A small encoder-decoder audio transcriber, trained from scratch: decoder width 320, batches of 64.
Rows from block 3 of the audio encoder, named by matrix and row number. Rows with one number belong to one attention dimension. Each number is 128 + 32 x the weight over its row's rms, rounded and kept within 0 to 255. All counts start at 0. Numbers have three digits each. After the name is the row's rms in percent of the matrix's.
# q: attention query (encoder.blocks.3.attn.q.weight, 128x128), inputs 0-127
# k: attention key (encoder.blocks.3.attn.k.weight, 128x128), inputs 0-127
q.45 057:128128255128128128128000128128128128128128128128128128128128128128128128220128128128128128128128128097128249128128225128128128128128128043128128128128235128128128128128128110128128128128128128128128128128128128128128128128128128128128128128128128128081033128128128128128128128128128128128128128128128128128128245128128128128128128128128128128128128128128128083128128128128128128128128
q.46 072:108117128061196129140124126132135108116085125139195131132109124125111077044107077133123078174127110151130131127140117085129142140132160116149046139120169196104125116114111147124208135130131181156130132099157127183111138116121128161176088127105146091131125095109135096138126082149104070164115146156090149128125124128131224157145098091077206138126138126094129111023182129129173154128159
q.49 019:129129128128128128121128128128128129128128128128127097128255127129093128128127128129128128127128130128128128128128128128128128127125119128128129128128128113128127128085128125128128127128128128128128128128128128128128127128128127128125132230128128128128115128128128128128128129128128128128128128128128128128128130126139127128128168128128125128126128126128126128128128128128128128128128
q.51 017:129128128132127128126128128135128134128127128128128107129127117126129124097128129129118129131090129128128128127128120128126128128127127128128100128128128129112118128127129127127127128129128128128128128128127128128128138090128056128144129128128128132128118128128255130134135128128129128128128130128129128128128127098123128121128000126129136128129127129130127128082132128128127128128128
q.52 039:128119128121130123126123113128129128128129128116136125128098079131127129127128128128143128130127128128128128126130128125104128130129093127007109129130128128069129074130120127121128128125128128128128128109127128128133129127128118129128123122109130124128082127128000128130128076128128085128120128129080128128128126147128128126129125124117154128128000135130009128122128128128122128128069
q.53 045:129125128132126127095127112127126128128130128109128124129109089134126131154140131125136133125138132124127167127128128125124128121101070128127127128128128166103130107140123124128126125121128128128128128109112128127139127130128127128119128134124128126128122128128092128100129127127211122127185126128129128128128125136255123128126131126128113128127000133132070129129126128128109128128128
q.55 075:128128128128128128128000128128128128128128128128128128000128128128128128128128128128128128128128128128128128172128128128128128128128128128128128128128128128128128128128128128128128128128128128128128128128128128128128128128128128226128128128128128128128128128128128128128128128128128128128128128128128128128128128128128195128128128128128128128255128128128128128128128128128128128128128
q.56 048:128128128131128128128000129128173128128129128128128126128128128121130128128128159127128128128128128128128128128128128128128128128128128128075130128128128128128128128129128128128128128127128128128128128128128128128128128128128127210128135128128128128128127128128128128128128128128128128128128128128128128128128127128128125115128128128128128128128128128128128128128128128128128128128128
q.57 038:115123128049156128129127126138138120128116127142195131127119109123082088054094116132127089165132121148130128128129126087124131155141173109140000128120134151089121109120121155127169132132129165133128132089145128178097159107119128150151099128095147090129133107128130108139126096157124051161119134134092144128126117124127220152151072107087226136128129124076129119049170129128172133128133
q.59 016:128128083125128128129128127128128127128128128128128130128128128128129127128128128128128128128128128128128128128128128128128128128128129128128128128128128128128128128128128255128128128128128128128128128127128128128128128128128128128128128127128128128128128128128128128129128128128128128128128128128128128128128129128128255128128128128146128128128128128128128230128128255128130128128128
q.60 035:128128128128255128199128128128128128128128128128128128128128128128128128128128128128128128128128128037128128128128137128128128128031128128128128128128128128128128128128128128128128128128128128128128128128128128128128000128128128128128255128128128128128128128128128128128128128128128128128196128128128128128128128128128128128128128128112128128128128128127128128128128128128128128128128
q.61 009:128128128132128128127128129128128129128128128128128123128128127129125132129128128127128128128128129128128128128128128128127128128128125127128128128128128128128128128128128127128128127128128128128000128129128128127128128128128127128128128131127128128128128128128128128127129128128128128128128128128128128128128127128128127128128128128000127128128128128128128128128128000128123128128128
q.63 087:104117127070199129142124126136138114116084123139191130137108121125110086055103070132120080177127110159130139127144113090130148144132158114154057145118174206105125115114110149121216132130135183156135133099153127181110140115118127166181083127109149091132125098102136093139125086155098069168111149151094154128124123128134211157150099095085195142123139123094129108026189132129178159127170
q.64 103:128124128000134128173113154101107054128120129123176169132128196127129131133084129138129139135226089098127128142179134080166127126124127102128121140128152175179132076128117127131147119129128150146128127128204129176069126134129178148128069196097134104125131112128128127173147130145129080150116126184075136137123125129137195177149151141038186154115144148069128126131128106128171129129127
q.65 107:109131137000128129186108126130129107126122131126171211123129209112121110128119127128127150127181045128128128130166129112133130136123113068129113133128133128164117123114106106132137096199130141124128140084175128127113120144122136141134032138109158099185107126128128123159099130141128081128128128164066141130120121157131162255134141130069211138090125115077108128128135128128160113128130
q.66 129:138142111094132138166096133159158170109142107139137170121134087125126127080065112175129089148208129137137129146177126131128126140179146147144097124121129127129138129121138163129124164149148136128190100142164122130104213120122121111164125244170128115144156152128142089198171129128121129120131130205140128151144064134128158121150181255167154134155147130145163128120176135117155121125129
q.67 101:132158137236108121114229121151128131151123130130058129119172147133164137141168135127129125100120158129127187120102136126132120127104159128096186125126110127136127150155161152155126130124156076128097138133146131038154070129129116111123202086126128143108103122128127132086127127105130158121126127097128123129140255110147004127092117161129086115138128169212104128131110130127120149128127
q.68 137:143128118173083126112184147154149155180186123126074131128175087162169201129126134137097102128137166129182129171131128141205093126138168166145181127128100128152151143158169155138106133139151102146157097156119154056145145128124137099137158207160121147120146146140144126149127152109128188080157127129151101141128139087103090129164120255173083093182111136199143134148134104118128195129137
q.69 085:127103130163108106112095127174132128128060127127123092109141127110057020125131130074121125119168158141011127093128129103117134089088084109125128114127105126117129130119128123132100055115127118110107127128128135112115097130128112125124127045128124129127027092123124127000047126121129124104124126107104112094130126131111115148121121126128113122116119129084107128117071127122103208129121
q.70 137:088143149110185126189093065086067131151116150106108130141128128123127132170124148137179128067182098105139181150121127128130128120096052113123152125128121111168160126127000115132179091128128127084125128079115127130128108135122140128109022123115118090114130138133096115069078137128156123129129159154123109128115128124127119124154156129102110102081060106121079121178132121128129158127050
q.71 098:113153126087097138118160107103031136167128149112114152128178147100103124175120133123121127058131092106136132140121152148138130117076023123126199126129117088145133128127094084127101080136128106083101132096127131132132060153121143124107033101131129122122119130133131103043060138128161139126130127116121110101125141118117108127135084141104093124098075109083102123255083118124125127141063
q.72 151:109135127129099128105144097080026114152126131111069138113152136113121138162134128129124133067255119071133128132122160139142123078082095137097178122107112102203143159128126127149112116131127099106114128111130134128130063193124155111105058099133111128096118140133131124072072171108135180100187111113128063092114132128118088129132190146115097111114108106084112117180109099127107124162076
q.73 083:113185127063135124173109113236216166111121128100130147133136126141142123138112129137128129183076000182166128169168128193176132130109090098129113127128128127130128125130124125112143100129127130051129109125102128136150149126124128156130055161136130098128157128127128111157046128128128099077128127121123126127096107160108132129183130143158143128096123101127127128128173152126195116121133
q.74 255:145125144128102127128119088113132131122120132124149108150213124128114037111128133140134127132129132138046128123131107113070135122131115102177012131139188155024115086118117130108133128087128174130129130086119122128164129103119092133128188106091135083155108109119093101108147052137128084251080129163104158137128128132157144090125106098115138147130095155159096129095124138131081135092181
q.75 093:119145128102123122111129048058071135141124149119116129154211124122128085151109141139128128089156165097131127157128127133082128128103000114127142108128118111127127126128116114118128101100127115060123128052108128131161118128123130126121013086098121018128130130128112024042083128128180085128128128130122123127116128126126119116138131130091119128114062110128119114156103130128127131126099
q.76 005:128129128110128128092128129131130128129128128128128127130129125123130128128128137128127128128128000130128128138127128132140128128128000128128128128128128128128128128114000128128121126136128127127129128128128128127128129128128128128128101154128128082128128126128128121109126128128128128128128128128128128128128193127127127128128128128127128128128128124129128125138130128128128128128128
q.77 071:121137128115126150126128047119104135128127128126124127137161121123130000129119128154127128116255117129130128130131128134091128128104053127128131127127126126127127125125122113125128104130127128092128128054102128132188127128126128126126102053086126105128096131128128122073086128128129121180128127139125126128127128105127125113136130128106127128116111110129126124130128079128128117126128
q.78 111:129119255159128129134128201128145124125140121129129120125128130131128173105130190112128128128108145128127175122127128122128128128162192135128186128128128131145130141128130146161148155127128128158128128170135128127112134128128127128128203135140128165128126127255128214174173128128206130128173161217134128128134128128128129134123126125147134128133129143128140130215127128128187130128128
q.79 090:129124128127118120098131063035077130128123143103119102160127128123111128144128128136165128065134111093127123133127126114019127129119013113122134127129128119101125113138095125121127118065126123103114131031108126131144115128128130121110042061082110010128132132128062054062121122128162069130128128161123128127121129133149119110121130126090121129127068165127126127131075129132108113127091
q.80 107:131128129191121097108177177135108129150103141103119122203094123230131158139142165141153126105125127142129129126189126100108127078119123132121126127128115148055136130161126177128130080255125122111128128083147146130079117133105138127127050125126128078140153141118098094117072129124133024136083127115127110131127216122131126198132086069125127122126125105078134127144130129139129159128122
q.81 100:123135162127137120125143114104125100143134133126124128134095119131130141134157126086127127127054125000133128182083112100102134087100118124126158129122112128069117139146116087128133121000128127124142144014131137147117124123122154133127119105120129109128131127114128123058084129111127126138127132085125125119125199143116127128122136074098134117127109122062124099117138132207142128128129
q.82 170:122127128026201125142073136089082051077112127101178129039084173118071109142136113121169156137127068103102128125136127092115130121112088096130118150119169130124109106093075105111144124066128170130122132075126119193099124127132185149129059131075148058128129118119121112127124110152124093147128131154083138122108124163133195161117153096045162160091126124073118099116127120132134108127133
q.83 165:141128116168111139128148103158167193157145121150100128179152077133170163092102128192089130136144168138147128138140128140148111157168164163130129125131111128146161129144162162129127152210146114133166107168122128095151163124125100104180144186180117170132255196129135133167138132110128143122125137133174128210147121097129101119165105211200088120181149151194184140128142160119128152125129
q.84 070:150121157130133134124127147100108137138124187139129164133137089117255178108119152101128077117120167078104051126128129137134128128163141160137139145131131113132199157061191080132111097207172126128173171137127129128059137165127178128120139150142127142130170203141145169208152178139167147128159105123175145131175064132142127129141152097155127130166131126109135132175129128121128167122137
q.85 116:143116158155106126122170172133135113129149113126111128129121117152135162128133255102128119127173149119128143128128148123176108112139154160133164239120126122136140144141133156219115133127148127153136117180132133107128135152128144094129180143178120170113116130128129128128123131101218170095153127130154123131132184118128113166129126133153091103141103154135128157255119109126100162136128
q.86 088:114175127085159128160127084150142174126128127127148128137128128140106112148123128131128127059117015160139127181179127134092138142115033084132122125131129138119128115160079129065161092088131133070131220099106120160163060124126126137129068113128143067129140099128116123016104098130126047128118128176111145133117154113138138124135128129128134129007125132130128129122150129128143113124130
q.87 111:139123103127135101129119084100140127118128128130150083144123130148127128076134127127139059139061129130122128126156008108078128135155130097129051131130142132045068105128128161110139129107127138139128042087111122131127142013112026134128157129094128089152144128084116130136183101134128041133047129159128160132128123135148151127126122101122137141140134203128133133093126129168150130110149
q.88 173:125137133109127116098128059057091134134108145102128128155155126126127077149126163145138128105150117108130128144130127128067129129107014073126134123130129128114127113136084125051128105065119128088126128053117127131161122128119129128110058113068122027128118100128084039000104126128178073129124128145109128128114128128132128110137129128098125129118069136128116120135043128128127116125122
q.89 152:125127115129128146169129204203143127128151112160128147090103129130143193127128097112103128148111107151145129127128147144233128123133237164129127128127128129180137163123179128161127132221131128149130124211146145127082129137137145128140150161185131196125180136129206208186124171128084201123149128086152125128133127123100128155131151146163127117128198089113133129137152127125133119151162
q.90 071:128127128130128096128128247204227123128128127129128131120128130139125178128140128114128138150000108141180128128127128129194128123154194130128126128127128128144130143129143144128128147126128128134128126205163128100098145129129129128128139243152128134128123127128128133205131145127128171020128128130140127127129127182128128169121161128157139126133155132127133129128130127128138130129128
q.91 061:128130255081128128139101128144128128128128128128128129128128128126128128128128128128128128128128068128128213130128128128128128128119107117128156128128128128156128128127082128127215128128128128128128128122128128134128128128128128128128074131127128102128130128224128124134111128128128123128157193255126128128128127128128128128128128128128130128085126127128128128179129128128136128128128
q.92 104:110139127119110171119137104125065113151128128117092131111136128124128127151118128135118128083255111115138128139129176142134128124082074128119166121126110117155131129128124100137122110134129111098126128101127131133147095178120134121126042080128127116124051131133132117075065151123129197124132126124127092113118132086122103127139150147116108125107112098105117116171125127126128123132086
q.93 090:099148128112198127138132126170131134136126128127122139128129120124129127138121129132120133067132086131139141152133138158156128128106096125128210125127119126255142128128000115127185105140128124094128126127126129128133128128126128127128064135148129127128125128154131151126076133128128139128143128153127120128125126118104123129154130210146125128051118091128125127156144128127135126128123
q.94 041:138091128154130179129105133107125110125132129146143100128128132128154000081131128131128130124212149124115128000120189108083128138154192144127115128128131128112077128118132123134126150120128130165128142136129128128142127106140108128127237012126118176128107127128127146135180111128129138133128128135134151127133128140135130096107067103124166141135139141137130129087112128129120133128130
q.95 241:096130109127124140143130127173129128132161122157106153103128135117175191130124107119104130128126126130169129136128155146196117129124184161124139121107099124221142191125179128161124128213128120125129124191134134123080127159153167127179072148177127176101162147158237177159050198105109179109185127092162098122134127119093108164139159170151113102125170046101137126159144127119133113154126
q.96 044:028128128000128128128128128128128128128128128128128128128128128128127128128128128128128128128128143128128128099128129128128128128128131128128127128128128128152128128128128128128128128128128128128128128128128128128128128221128128128128128128128128128128128128224214128128128128128128128128128128128128128128128128128128128202128128061108128128128128128128128119128000128000128128128128
q.97 044:126130126127128128128129017129128128137127128128127159128128127128150127129127128129121125128128124128138128000128127128141128128117126128128128128128128131128128128128127129128128128128128128128128128000129128128128128127127128128130052134129128127128129128128128114127074129128128128128128128128128128228124128108118128127129111146128128128125128128128128128128130128128142128128128
q.98 010:130126135097125128126107120126128135118115130128133130126123105124113091131157136129128094123131146128117128122129131129122128127134095128126108127128128125128129098127116125128126116124127127128126130126124128129129122130126128128119141129128130128128128127130125122129255127128135129128128122162128128128129058133173136123127130124128126128131119131117125128137124127128122137128128
q.99 022:124164131129167140123160134127127127149127130127125251117255129121215145131097129110084128121147128127128255129125129157137132127122124129127233127126125151132127134116132125132112147224128126126127131127143128122128126131128179127156133127136126125127188129129128128127140152127129140127145127122128127127127165087107118145125095127127149127126122122143124127131125128130132126129133
q.100 063:130143128165128130121147162152128128133145128129095000124138127128146128114128122129127128123128131129136128128117127130129129128128143135128128116128126128120092131128140129129124164157128112128128129128129128129125058111128109125128164128129045128128149128128128128128142128128122131129128128128128128128128159128125103123125000135134128255128128110158128126127128128130129127128123
q.101 060:056128248128131131135000129129128128132180126129123206022137194129170127124127125128126130130127129128128180129128127129131129129132144127000196126128129131128127129128128130128128162128129129130129129128129128137134128126128127128130144122128128129130163128128128130129134127128125128129128129135128128128128130139127129126128124129128129128129131128129122128125131128128204131127086
q.102 103:128128128128128128128128128128128128128128128128128128128128129128128128128128180128128128128132254128128199128128160128128108128128129128128137128128128164153210128128128128165158000128128128128128128128128060122128148128128128128128209128128128128128128128152128128128128128128180128128149194128128128234128128128238128128128128128128128128128098128128128128179128128128133234128128
k.45 031:128129128128128128128128128129152138129130096128128128128142128128131128128128128128104128128128128128131174129128128128129128128128128128128133128128128128144128128128128128128128128129128127128128128128128128128128128128127128128128127128128128172128128128129000128128122049128128128128128128128128128128128129127127127000128090135128127128128128127129146128132128129128133128128128
k.46 078:128110127097134101089102087082111080096060127087145126116049108122099069128150182108160129128110128115093125091128125091077128125129092103128082136126147127037106088110070123090131119072128151143128124065117128142095128130133145130122129137045137051126128101077075074095157076130161083127092126131061128123127092151155157170117151058048167130124088132087112124084126124128105133128129
k.49 017:128129133129122128128000127128128135142128128128127129128136130128131159146128131128128128125042128128128128128128143158130128122128121128127236128128126104167130137128128128128128128136128126127128128128128128128128125161128128128106128128129128130128128128134255128127102152128128136128137127095130128128128131118129121127128161130128103128128128128128114128211128128128129128128128
k.51 021:128128130128129128124127128129128128127129128128128128128129131128128125128128127127127128128131142128120128128128128127128128129128129128129140128128128130132125128128128129128128129128128129128128128128128128129129128126128128128116168125127128127128131128127036128126140127128127129128128129129127128128128128130129128122127127130128127129128128128128125128144124129128129128128000
k.52 008:135123130128124128125132133107094129130122129128128130129128129127255141128138129128162131120255163117095128108128128128128128121129043127123253128128127102129129128127116116128128128129110127128126129054128128127122109143129127129093142127101128142128124129128128134132113131128129118130131128127130128129128194173155125203128149128063127128128129148126127128131099128128107128128129
k.53 022:130128079128127130119144127135127174194129130128128131128180129128167132131128132128131128125131255127127128130124130130132128127126120128127255128128127126155129129127128126128125127132127127128128128128128128127135127134126128128123129128228127131128128129129128129128000129127131132128130127133130128128128173129129127137134130166128123126127126129128114192135127128128142150128128
k.55 050:128130128128128128128131128128255129130128128000128128128130128128129128128128128128124128128002128128130128128128128128128128128126128128128142128128128128145126128128159000128128128131128128128128128187128128128128128128127128128128128128128128175128128128131128128128128130128128128128129128128128128128128131127128127126128126129182128128128128128129122128136128128128129128128128
k.56 055:128129128128128128128129128130208141132136128128128129128144129128130128128128128128118128128128128128131128165128128131133128128128128128128148128128128128169128128128174128128128128138128128128128128137128128128128128128128128255128127128137128131128129128138129128128126132128128129128129128128132128128128130123000127123128000146149128128128128127129126128106128128128130128128128
k.57 045:128118127112129102082117081087118071102028128092135126122035112122117070128145147111157130128109118122098125093127126105077128126127069109128105130127136127030083110106067121111130121092128142134128125069120128133085128129132144128124130135047128045127140106099099078074159098128130087128113127128044128125127095149132146199114149053052158129109075129080085128101125124128110128128128
k.59 010:128124127126128127096126126096126091102000128071129127128000127127123025128128129128138128128128128127104128111128127124119128128128112128128120129128130126000127128128111128127128128107128130130128128120127128128106128128130128128125134128096128080128127128097128124126178126128129117128128128128056128128128113134133130152126255049081129129127066130117123128110125126128113128128128
k.60 018:128129128128128128130128129130128131129150128129128128128163128128129129128128128128121128128128128128129128129128000128138128128128130128128129128128128129177128128128128128128128128129128128128128128128129128128128128066128128128129128128129128134128128128128079129129255128128127128128128128128128128128128131116127128091128126138128128128128129128129128128128128128128131128128129
k.61 011:128133129130128142175131140164130168145255128143127129128255129129133142128128126128115128128128128130136232142128086135139128128128140129128138127128126131255130130133131129129128128149128126126128128137129128128163128128126128128132127128159127175128128129158129132130099132128127138128129128128179128128128137121125126084131000198174127127129179127135130128156132132128146128128128
k.63 085:127111126097140085088108076078102094095061127077151126108058106117104074128159181107155129132112127106099123092126123095083128123129098099130095136120148127049110088111067115084134109078128154145128121055112126144079129131135152134121128149042137042125135105085071070089156077136151079127081125131070132119125090146143160171114160078054161135119085132086121115096125124124101134128130
k.64 122:129138120211125111089142160126119127155106130104127114136085070176128127130128255138138074127113132128132128126129095123124126093112114124128125187128120104069127125165102127150128084110127127146128118101120136129120128132089127128117106147125127100128126124116103239096060128128255124128116105115121116128125125120087128129143128098132124128128089123111125128127157114126125138128127
k.65 081:127180128128126146129161069136127043141128128132084139127201152122185135129129124132082032123131127127151127147102130134132128127127126129125179126128108126174127131127128125128129135129127119118127127129151186127116125130000128123127135109128104141126129129134085129129128142128126171126131127071128128124127208060129076113123130163128128125052128082128125128146127113131255107128081
k.66 165:128054120163130119146115171129142132108152111163121126127126141146080165125130126123128143143116190129118098117140128118112115161211240163131095132126134109121163140156182167120133160104103134066130110172088123134095148131199125129130199093152129144129135150126157195207242124130125127129156149130175139152090078144156135105128139128150116127214197148142208134120130137126123123124128
k.67 095:129137255137118122110142114139128161157128131120060140128133127146154155166128134128120128101127128127173129178115129100128128121118122128126197127128061084226129132143123123128127118095136110125128128113135132117132127160099141119125102149129128121097123129129127107117000133071130166089152125108129110128123155121058052159133255135129102127123100127128098128154133128128127126128127
k.68 116:128128155189099156125180167129136161209129129132084169128150128160171162143150215075138128109129190126155128161128160128155098121159143152101178083126079122168139168140165147139112136148129105121129123132141130054121125143127134083126173141136111165128173179181125255116130143107151180108137124125167100125137155128103052164126127165152071070168135138174139129166129124127143130132129
k.69 099:151123138208111128009186128132162151172130141131073128161151093151189234113126119161054124116137097135200129131134112129131128145099128128128128128138086127128100173143128131140062128083129074117129128120140172104162128127083087121130088114129107128131115130128153115128074192123110141131128129092128103044083195117024093134148103131136082100105120128153117128127129133128132133128142
k.70 150:126145128098126129127136107124114132143057137099128145128129126111134123171131179184128117122147097122129128129138134137125130122084087095120148125129129128130128115109063122108108083131128128131111158097141128129140107138132146128101053123099128105126156109135000106058044060128172097128130127162079128124120175116061127127130137139103163126076097147097099125158119119128128128129080
k.71 092:121136168119115133130147109124128153161076130022094140126137128109098126143126161137108114046171095128150129136144136146129116169052082126115136080118122125224129153125061120127127066128121120091111129119095127112131040148119128116115042101129128117108132128191128099088020138107146130041137127122118126175118100095129076118154144152128081056099101119128111127167129121127128125128122
k.72 174:123194163120126140135178097116105139181092153129084171119151133106161142172129149123084110083162073127168143176129129172146138121106082127090178086120091090170128135114107106124127088140088076054079145121164128062173062147123148127084038123128128121128164129156130125089044162128132141130152118086120119121126155068126073146129143146128113103094122072153099098202128130149141062141116
k.73 063:118104113080133132119086120132128131113091129109147132128141129126131107143122156123160103159168108128095130129126128134154132132090081108162147177131182138161112117119109126128125081161148208187138129127138133152127162127215150144131069192128137108131156107131128096128084130130156122131132132199099132132106108126127236142147126236115153164107109140033114128221041120122128206128136
k.74 231:130088126130140128087040128116125102093128122086148083091014117110023103099129136136140151128107146127093119050132128080085125127128128127128088214129133129062128120146102111124145129072128149135132120118108127148126129126128108129118160083073126128127000105099110125125166093128151105128111124131127129129128120152156150108127128055097129129121098140115130135076107110128096134125129
k.75 096:108127159108118135123133101099100076135054129056129140120044124069129113148127228132126094093130106126129129111144135133114132124053068093093132131128128117123127125121000108110128077103107128108110129090128127130147105145119130128092042071105130085095123049131121087047091117130194113087128109120103129128117121117140104109142143134084119127102090127110114123154111106126130126129123
k.76 018:128128128128128128128128127128128255128126128128129128128128128128128126128128131128227127128255128128128128128128128128128128128127127127129128129128129128127127127128116128128128128128128129128128129126128128128128128127127128128034115218127129127128127127128128127127128128128129128128128128128127128128127129127128128127128128124128129128127126128128126128128128128128128129128129
k.77 061:126129129116135128120134098129128069128043131123139130126028120110101111130125168128114115134010060128128129120126127130137134129096080122150130139129129130113122122121079088120128013123133135128129160120126129134138128125124128141128062048117137122130119053130127103000113129131167126131128129080107134112122128103125137109141127041124140136075105097124101128126130130127129130128136
k.78 106:127140009137128124081128255128175137130129128132123130123125129131127129128128128128091127127131128129139128146135116127124128129147130129125126121212116127127129128133128128127128135122128120122128130155138128128131108128128113127135129158128129255128125128069128255128129128128056129126125128128129127127133130095058100155129128124171127127130148128149142138104149133127127109128126
k.79 117:118133129119111128109141118060089000134022128109129135128101124111128112128145156137128119066119127121127128080154135110082129112123098116091128106121127092094129127123079120101128126050070120093060127091128121130151095151127127126069075031098128083111120107126102103008113098128137069128126097117113127088127121133149130127129154100104114117125107136113127115051102094128128114128113
k.80 100:086155115030126128149134127135126104137121132116113196115178154182143131248119133109132114134138095109157119158127129128185127126073108100126145128125140123226128131165069116145127136070124121138126126097126131116178125133125148129126049195125117097117060087132132073126018153124130133115116116158086109127077112084084120130132130208094141126085125155128092128160125122128130128131113
k.81 127:141172159128122128101175093126126128156102154101058113133127104077160121131131021152126122089169120127147078126124125129128126117071087104122151128123109115122113119084099105135127091146126111107127155105128136066126107133098129125117105115120114039126126113128127000074079140123132128126134125109107122128108175119134099142127133119103086124098087092131065133134118127131126117128128
k.82 087:116198039107128142113135130113126077127113128115128123126121092061126038113135099163149119119124113129147123105127090124127128128108096101115091130122132128083108110073088129128129133099092128130112133091118128128129123087082128137127097128120106092122112095123128000081114126128127101130129129144102127127110128137132128116116103098105128128110094125128115126071124127142128116128048
k.83 158:131075124215128114140108171128129128120134119135133132128117137151117154127176154098133129133119190129087129129136136123118128129158151163128134128128128129126151149141148146116129130136127134141129124217129127129094129138159132127129174118171136255128150139123125255133166126128127131127125134130150128123148125148130133144127127125200115128169142153125150147161115129124128142127129
k.84 054:127096119125132116180114229127129115102147121136140125128104127131105128121127105125137128161124212129121128113161126117116129131178166135130080133128138131112128126134135172116156176129091142135129098160128128154093134125139127129130176130128130171129161126114128183148238116132120119130124255131135132154245074147143156140129076121126136133193225136116196128113130130125128134127124
k.85 113:118129137221105106070142226131131137180125127128105170116124121154129133155155169117124127128128150129136128149142126128127127124140134129098138085226116119119135139147128154121127134123128113127128125128148127117131111144126120101129130134129101210121149131125113255093126103121124128098121128130129117114139128127102096167129125133185111097147128140139133125134137129122132131128107
k.86 091:153094120097132128105115095133130133123068123059177112128126117122078075129125128130199101147129117123113130031126128072121132134082081112156119137097165131119124097117087126116128068090141177160145128095128128132130144126120129131129057085113216045131115118129125077124097083132145093131092130143088133129096011140159184129202204132115131139109087166092118131130130122124131165127139
k.87 098:127031122098132124111103137130130118091132111120230093132102123128097102104151125129172139151093153130096122029123127089089128129128138127142088139130149140060121110128131129081131135033131197167138119127109127140110125120132125129132185125091132127130129126116121127130188054130125102129109131151127132128128117248129229102127127098125147140140128209071142130053131128129128113126131
k.88 173:108129152107124129107121112090099107129014129071133132128058117086084096138134226132143109083128122118111128091136133118093130114087078092111129141128134118060127110122006119101128094095110133126110129090128123132139078134112128128085079086090129089101085061107108094026105099130204086120120105128095129118119123127155130113139140104078125127113089142080113124137097092127129128128125
k.89 195:132144126142129128157127134176160187128207128167125134149238142164155140128119073118119141165163128134145128188112128166184127145135148170147143130128128149212128143129208136161125133198156127140170128162130134126113150121136139128161148182173128161144241183181159150221128165127111178130145154143150128139129130120090120146126117205175133131132159114151129132156158157128141142128129
k.90 070:129128128129126128130128164128128171128153127129126127129255140163127142128128128128140130133132165128131127240130129128141122127132169130124128125128127127145130129134145160135128176139128125128128116135255128124120128129130128125129135208134127133127129129127130141164128131127126133127129128214135126128130128135126127175121128138132125199242142148128137128130127127129127128128127
k.91 044:123129000127128125044128142128128140128019129128128139124128127129128127128127153128090053129154098128129129136147127128122128129125119123129128128200127128120128127114096128113128125121128127125129128123128128128140098127127126128130057183111131128128128127003128125084103126128100127128122129134119128128128121110126115145130127128129129128124127127126127128117133128119128123128128
k.92 091:126171135102132132129187094129116120170047151125127146116134124111138129160125158124105113079131026128158142144128128151178140129096071118131166114128113128151126127120100095118127025130128101088098188118149129083153059137104133133128000095122138115130139114136127116041042140130148131131129128079115134128121167093126111127147136095123128130072116090128091123143126131128128054128131
k.93 060:124140041115127133132135113129128139133023130126126152127153128124132128152124168128110047125170088128131129143144129144143128129053086163128161128246127128184128127160092122121127089151128126124127130122128156127134120128122135128125000191128129109128134127136128106099004133128039131128132128130112128128123128063126082115132128172128122128102117135123098127215128128117129127128127
k.94 059:164127128148128127128125128128128127127149128129129122128091128129111120123128120128085138131045132128128128116121128126126128128131138131129108130128128128118126128130134119128129130119128129129129128129128128049128132128128122129204185000128128134128101128127128129131132127128128128128127128096129128128129129129050130029128128034128129128130128086139129128000129128128126128128132
k.95 258:128131128127136139166130115180144174161165133139112180132203147128175145158111097097114127142164115129152140182096135198185134139114129147139176123129127144226124145111149128144125110234146117130141131144138124120126128128128156132157115163155130145147239154187195132192106191128125189129165152135128128161120128098104107138131121222160133131124131103137122127228155150128158128128131
k.96 012:128128128128128128122128128128128128128128128128142128128128128128106128128128128128128119128128126128128128126128255128128000128128127128128129128128128128128128128128128128128128127128128128128128128128128128128128128128128128128128124091128128128128128128128128128127125128128128128128128128128128128128128129127127128123128128075128128128126128128128128128128128128128128127128128
k.97 019:128129128122128128129128128128128128128128128128128137042129124127131122127128128128127123128128126128130128128128126129128128128128128128128116128128128129128125127127126128128128128129128128128128128128128128128128128121128127128134119128129128128128135125128000124128128128128128250128128128129128128128128113127128127128128119128128129128128129128128128128128130128128130127128128
k.98 064:128128128128128128128128128128128128128128128128128128128128128128128128128128128128128128241128128128128128128128128128128128128128128128127128128128128000128128128128128128128128128000043128128128128128128128128128128128128128128128128128128128128128128128128128128128128128128128249128128128128128128128128128128128128128128128128128128128128128128128128128128128128128255128128128
k.99 036:124126128128132128127128125150128146128133128128134129128128125128128128129127129124127127141128132128128128128128128128128133128125127125136129130128128137124127126128124128128128128000137133131128129125128128129128134121127128131150123128128134124130128125128128119133121129131129128128128128129125128128128128127102133130136100129127134058127125127128125128112129128128202135128137
k.100 019:127156128069127128130148137128128128153128128128126164130149129132127174128128128128129130098128130128147128165129129129142128128131146129127198128128126128151131255128132129128128130131128126127128127134128128110133128129128128128128132128175115203128128130128129141131126161127128170127129128128130127128132129123128036129128128129042069119147130243026130128129127128128128128128128
k.101 106:128159000123065127128141128168128128146124128127137096129141128128173000128054135128128128128128128128128221128151128148128128128134112128129103128130128128123128049128128128128128128149129128129129128144130128121182148066128104128122089128195128128255127128128128128129111086161129127183069128129122128128175127126128128077129057128128128128192127130127120128128128128128128129128128
k.102 013:128116128128128128128126128128128127124095126128129128128126129127117128127128041128175134128127048128122128102128108128104128128129129127128125128128130255060024128128127139127128131186128129131128127128128128129126127129128128128129128128118128127128145127127128127129131127128062112128128128141127128128128127206136130255127129114126161128132128152124130128101128128128126131128128